config = dict(
    train_examples=52083,
    pixel_unshuffle=2,
    momentum=0.98,
)
Rows from block 6 of a small spectrogram flow-matching model, named by matrix and row number. Each number is 128 + 24 x the weight over its row's rms, rounded and kept within 0 to 255. All counts start at 0. Numbers have three digits each. After the name is the row's rms in percent of the matrix's.
After each channel's rows are labels from the 100 clips, of 14976 (inputs lightly noised), where the channel reaches its highest value: "strongest on" is what is common among them; "peak in band" is the frequency band that holds the peak. Only what is clearly more common there than usual is listed. The data: chords played on synthesised instruments.
# convs0: first 3x3 conv (model.decb.0.0.convs.0.weight, 128x256x3x3, each kernel summed), inputs 86-171

convs0.37 079:143108180157137130078133130181126130130120072116104135080104126150153128151122134136151090056178149120092101110093126120122110110122115162134166133137147125139095140100143135150102118116114135141134132109094126133109117128133124147123126121113151154124121119
strongest on: playing: strummed; marimba-like
peak in band: 2000 to 4000 Hz

convs0.43 089:143130118109140107096105138134149129108132175134118140153125113105102139092124193118104108077140139147112126078130141095130132126146128143117091143120138106125116138118107130117154152175106115148139149158122141129152120152126109122094119128139114175140107183
strongest on: playing: arpeggio down; horn-like
peak in band: 500 to 1000 Hz

convs0.56 084:143117155079133156138111106111149128138079130102156154077140120100152107119165134125147093120087126112082151142145065124114116105146160144127105138129143168124112128107104104115112117118154161126122136137122146108141122116155128107123119149100156162100134108
strongest on: saw pad
peak in band: 500 to 1000 Hz

convs0.68 084:117129103132133104085148169151169123181142129144053134157098050068087091100108174123117127139124102090120121097099090111140158139136112126138114118101117125130138140116107124093176127145112151121124120099180093112097099109123141114117105147107141103137129136
strongest on: block; marimba-like
peak in band: 0 to 250 Hz; 250 to 500 Hz

convs0.87 103:144148111176131119215138102121146124166159170134204164159137168156146151116095124130139159162132145129179165104167130159121161131137131128149133149112143142088147118094122109129158127129133144130091098131128094144087092138125146092110102092137120126138097200
strongest on: clipping; text has "clipped"; organ-like
peak in band: 2000 to 4000 Hz

convs0.127 092:091131137112111101118133169108132119092149142093091124132072178087100124097132124145082119075136071096089136120130123128140140158127108137089172154112141132131124135114160126138143122152118161114127168149103177144118150122158151116145094112132125165147135140
strongest on: horn-like
peak in band: 500 to 1000 Hz

convs0.94 107:109116095158121111089113129127148132136141173087095146110126100102139130133113118115113086133147117147158126166153115116140134129127142084125151073115145111118153118128138137151131133128137154077133115123176159120104164132151111101144119136105122085146125117
strongest on: marimba-like; playing: arpeggio up
peak in band: 250 to 500 Hz; 500 to 1000 Hz

convs0.92 100:122122143115138113141148142133170125113159097112081151119179086102136120111137092145130150126107133130068123136139140137106146111138130130131134107124120128141124139141135163190143148143126152106170151132098057156139147106153121129156117133130116173132113130
strongest on: square lead
peak in band: 2000 to 4000 Hz

convs0.60 128:152124123166097123122114103116125127090153162079131122105178117131118160105109173152137129155121104140123131134110121120132126144126121140133117139154134087110121115101141140102127141121138116109148121112115134144120126138121154115114131109108138127121123134
strongest on: square lead
peak in band: 1000 to 2000 Hz; 500 to 1000 Hz

convs0.88 102:087174115163138158072080143132108125119092118182086140134137100133115108137123100152135089095098154122114207130133112131157133137117120136159110121153129088137141134085122101150140124158104122174132161138138122160142121114140133130118121099110144172130096157
strongest on: playing: block; marimba-like
peak in band: 0 to 250 Hz

convs0.18 115:079136104073112126122102171156150125144145123120206163119139096126094124166106134118140157125093094109133196110157126117084151112125145133139107155120136128134137165084121144105172160104113126133116094139162155108102127102108114124079110107114137102114132255
strongest on: white noise; text has "clipped"
peak in band: 4000 to 8000 Hz

convs0.38 096:123112134138086101127132114159129124110089121135129113146118127114134128141149136128113140135104129153075137101149165125119126112121184119156124161132153091149115112125113103139172120122130144116129138120097172141140106145164133157105143130134078137122141135
strongest on: saw pad
peak in band: 500 to 1000 Hz

convs0.6 087:071114123137122145074163124149136125114141130147150132138133150013145100115137097151120145125113144133124146139169115095092081117149156108136100133123122115037128111097145128139131144110142156119130122138109155120234095106160112130104104116138116153122133143
strongest on: vibraphone-like
peak in band: 4000 to 8000 Hz

convs0.25 106:122096142125127127147194132159134129109136166103185108174000140126163121124135108118174102123125105137171119114146064116115121142126123138136120105109131127137137132122137116107132128141130103125116112140148137111114100125107141136126152138128119116134123126
strongest on: saw pad
peak in band: 500 to 1000 Hz

convs0.20 140:130092138123125116131111162130146126123139117123053126070107134129130122104138109136107103108146128117185147107103138115106128134125119164119151152145088128113163119117152118138106121142138119140125136087141000048125143141140119111139084138146117122126148126
strongest on: white noise; pink noise
peak in band: 0 to 250 Hz; 250 to 500 Hz

convs0.42 090:146109109118083138121136118110181115139095109140194152108151149131131147102123123136174098122140141089204121132101173159119136123098125118131121120119126128088132091145141151101139109154133124142106130140114105125099105091118125121154108097103131179119122106
strongest on: horn-like
peak in band: 2000 to 4000 Hz

convs0.67 083:104125136133136144145139141099123129078158128102076129108176092131130107156143126145132158149118111127039114116153101134127118121139132145146122103098135128141115170119099131134133120127121155138113139147138165138131116134132140143107114129153114131128135115
strongest on: block; horn-like
peak in band: 0 to 250 Hz

convs0.126 109:088126127159116117119129122137103129086134110118112119096145095085086122095101177109119166110120149155098127170122099091117129145114125130142129157124193145100124107141136110126098159121140088068137100128071078136113083111146114169129118130107129129135136113
strongest on: quiet level; horn-like
peak in band: 4000 to 8000 Hz

convs0.63 092:103137142122135086122107143080112122106115097117187098169154135140116146126127134108153099131116095127085130136138106120108099127129111132116137114113136124133110130162125100131129115127133117121137133122135096127122106154114151113133141135136134126108104119
strongest on: playing: block; horn-like
peak in band: 250 to 500 Hz

convs0.4 113:118161136107119140134114143097142128127116151128104120156105113132106145095148126137136138127117105121080114145125101146146093130152134136132131123152126120124138112121114141118136135155125122150131114127125133133139120130140115092139138121122138136130098119
strongest on: arpeggio; playing: arpeggio up; instrument: square lead
peak in band: 500 to 1000 Hz; 250 to 500 Hz

convs0.114 126:091125128108132141117077109131107127098136142148130122105143118113154117142099126112142161142131124139123137112200134108125142117133084125150119154124112135142104140136105102125126122129136123113116137120112158143151136140099126121163138120135150122135126128
strongest on: saw pad
peak in band: 2000 to 4000 Hz

convs0.85 104:156131146122134131121165115148102124118131118105183147159137130126117141090116131146126131133123155126127152098131182090125131130140116097128102152133138146125152206120121118131123116137143139145124155124126179092114120130132144140103122126148175135107163141
strongest on: playing: arpeggio down; vibraphone-like
peak in band: 1000 to 2000 Hz

convs0.79 094:113089117156111129110134137147124130155103098173173124047138177137124145119135121150158128136123112061140115097092171125090129150137132135118109113128152141136113123114114133171142160134111126146131115138110111134119108146148112127133131128124132164107128125
strongest on: block; organ-like
peak in band: 2000 to 4000 Hz

convs0.51 091:092123176155153143133147123129122136134127119142106140104130181094145114131119092159107130157084083130021141141132125133142120141141125106119133107156126117134137121118124098157112140127136126071130109099109132120168143122116119145161151152104093115143108151
strongest on: square lead
peak in band: 2000 to 4000 Hz

convs0.40 114:126119125142101170135064134144151130119137139141132144135165144130154112143140096123175137126117093087107133131165075142112141135131162136127128108153132138127130073112133155129146150134137136092152095130131135134121143133111136127156135137140133126136088139
strongest on: playing: arpeggio up; horn-like
peak in band: 500 to 1000 Hz

convs0.73 094:161092153142125067121085106106107124063102131166108142136128167127108135140138088134140137131133116133163144143094130156123104118135150116130121115141059116112107102103159112146122119149147148155103113075141075096115136132122099162103117119101130107130132134
strongest on: clipping; text has "clipped"; horn-like
peak in band: 250 to 500 Hz; 500 to 1000 Hz

convs0.36 099:101134110113137167135113150119124128140120130081175130132139140146129127156128161123095138142115053135063135148108088148135133124109116151143125103131126139126156125132134109135124115122121134144118122115112134090128147160094124157133148104143131094114118116
strongest on: arpeggio; playing: arpeggio down; instrument: plucked string-like
peak in band: 500 to 1000 Hz

convs0.69 093:149144201174101129041130127130148120133100079137115120086154123097141140143110094124127114112113100144126124145160169119152106159170131133128121083124118176078125122116131160108133149118114142111142134104128087121120141131135135135145162160140126124131145124
strongest on: arpeggio; plucked string-like
peak in band: 2000 to 4000 Hz

convs0.121 152:136089136160097098128091107155127128165153149117137123134119096132120144122087133150140153160112132147089141078151078123157131143138156138134132134145125125126098106116132069133133128103124120130123177124127136137140078112156138126117148123132108115117111128
strongest on: saw pad
peak in band: 500 to 1000 Hz

convs0.14 095:153121107144118118135139130170125131164115172108163146088114098134105157117110156170075076139153155157186131146109137151138105134119106123117121118124096149147157111110129105159123079112116186182105136107168131123123117109107097140114080118117127139105140100
strongest on: arpeggio; marimba-like
peak in band: 1000 to 2000 Hz

convs0.80 085:128162105107145098174120130136105125129158143135106101116136130157113114172152132108143149134145075153106129082100121168130144134118127123137136115142111150196166160162125142101129130126127114124173100148131143150119129120158113126137164182148110123135126153
strongest on: marimba-like
peak in band: 4000 to 8000 Hz

convs0.101 126:133144138077109118110121113125129125127114119109093098137113134115123106084112093128132106152134135116129123123132114137125113130133130130120130099133130131116142129129125154134109054116120128136143119109108098105124116102137127140142109130106130116134106113
strongest on: block; square lead
peak in band: 4000 to 8000 Hz

convs0.8 112:110131116173149127136109134066127128098099108093126132126085044119104143098116140109121099118131163132124157122143090161119131133117142131098134146118171131147118126103118129106092097113109115075135121119085061133132106101125109124144128117144134151129132113
strongest on: quiet level; marimba-like
peak in band: 500 to 1000 Hz

convs0.0 093:148146139148080158138097133101140119129159135162108115146122180144125144118134114159120121131114123147145119137090110146102122095113176125153146144123128122124120148150098111143137141148146118130172128173137199112130095173157120108169127138136143151126134132
strongest on: arpeggio; playing: arpeggio down; reverberation
peak in band: 500 to 1000 Hz

convs0.16 109:118067130158126140120142093122143127139100101154151126197086155088141120130127134115167140144124110095094149128118143131110110128119148120114145109111134081096137131138089114098153115147113118113139100114114085102118119133139119119125097094134127113139126164
strongest on: clipping; text has "clipped"
peak in band: 4000 to 8000 Hz

convs0.2 112:171115131121126141121116117112182125139138120115092139090151154124119110164133045130152127140102095107161107145124124144128108154134168127102143143137069077119131147125112153097129180136139135068144136093110042065106146122163141087133106105107114095129129086
strongest on: clipping; text has "clipped"; clarinet-like
peak in band: 2000 to 4000 Hz

convs0.103 105:064121136153138155155120141100133126133150140170142166144084118161144133111133130123163161114130154132201136136170222096091144114142143139124107129129123084148141121164105119110102102118123130136130125146146151122143108125122118117113128141133154116113102122
strongest on: arpeggio; playing: arpeggio up; instrument: plucked string-like
peak in band: 2000 to 4000 Hz

convs0.34 098:120123135138125127111099138113123126156118156165181149167101151122105133121132149145118148106095117125085165114111144161142139123120134132141144143132106121136144046078114118148128090114118098128114104115132153146119144166137108146117118117133142160106109128
strongest on: vibraphone-like
peak in band: 1000 to 2000 Hz; 500 to 1000 Hz

convs0.107 088:106075116103118136114100172203064134108171150134126147144066118153094116132146148089133135127120134140118119146107133091124117159139133144119126117135140154080141129113126168165138147132138143158119151131096102105113104101111138108128116091115131136132120128
strongest on: arpeggio; text has "dominant"; horn-like
peak in band: 0 to 250 Hz

convs0.41 137:149110144139136098124107127170121125134144147096111140117082123119107139137055134119131144110131112112080131123144084143147137143141125129126134153112140139133131138113116160129134118142114127116113149126135134138126139140119152128116126127130144129131112127
strongest on: vibraphone-like
peak in band: 2000 to 4000 Hz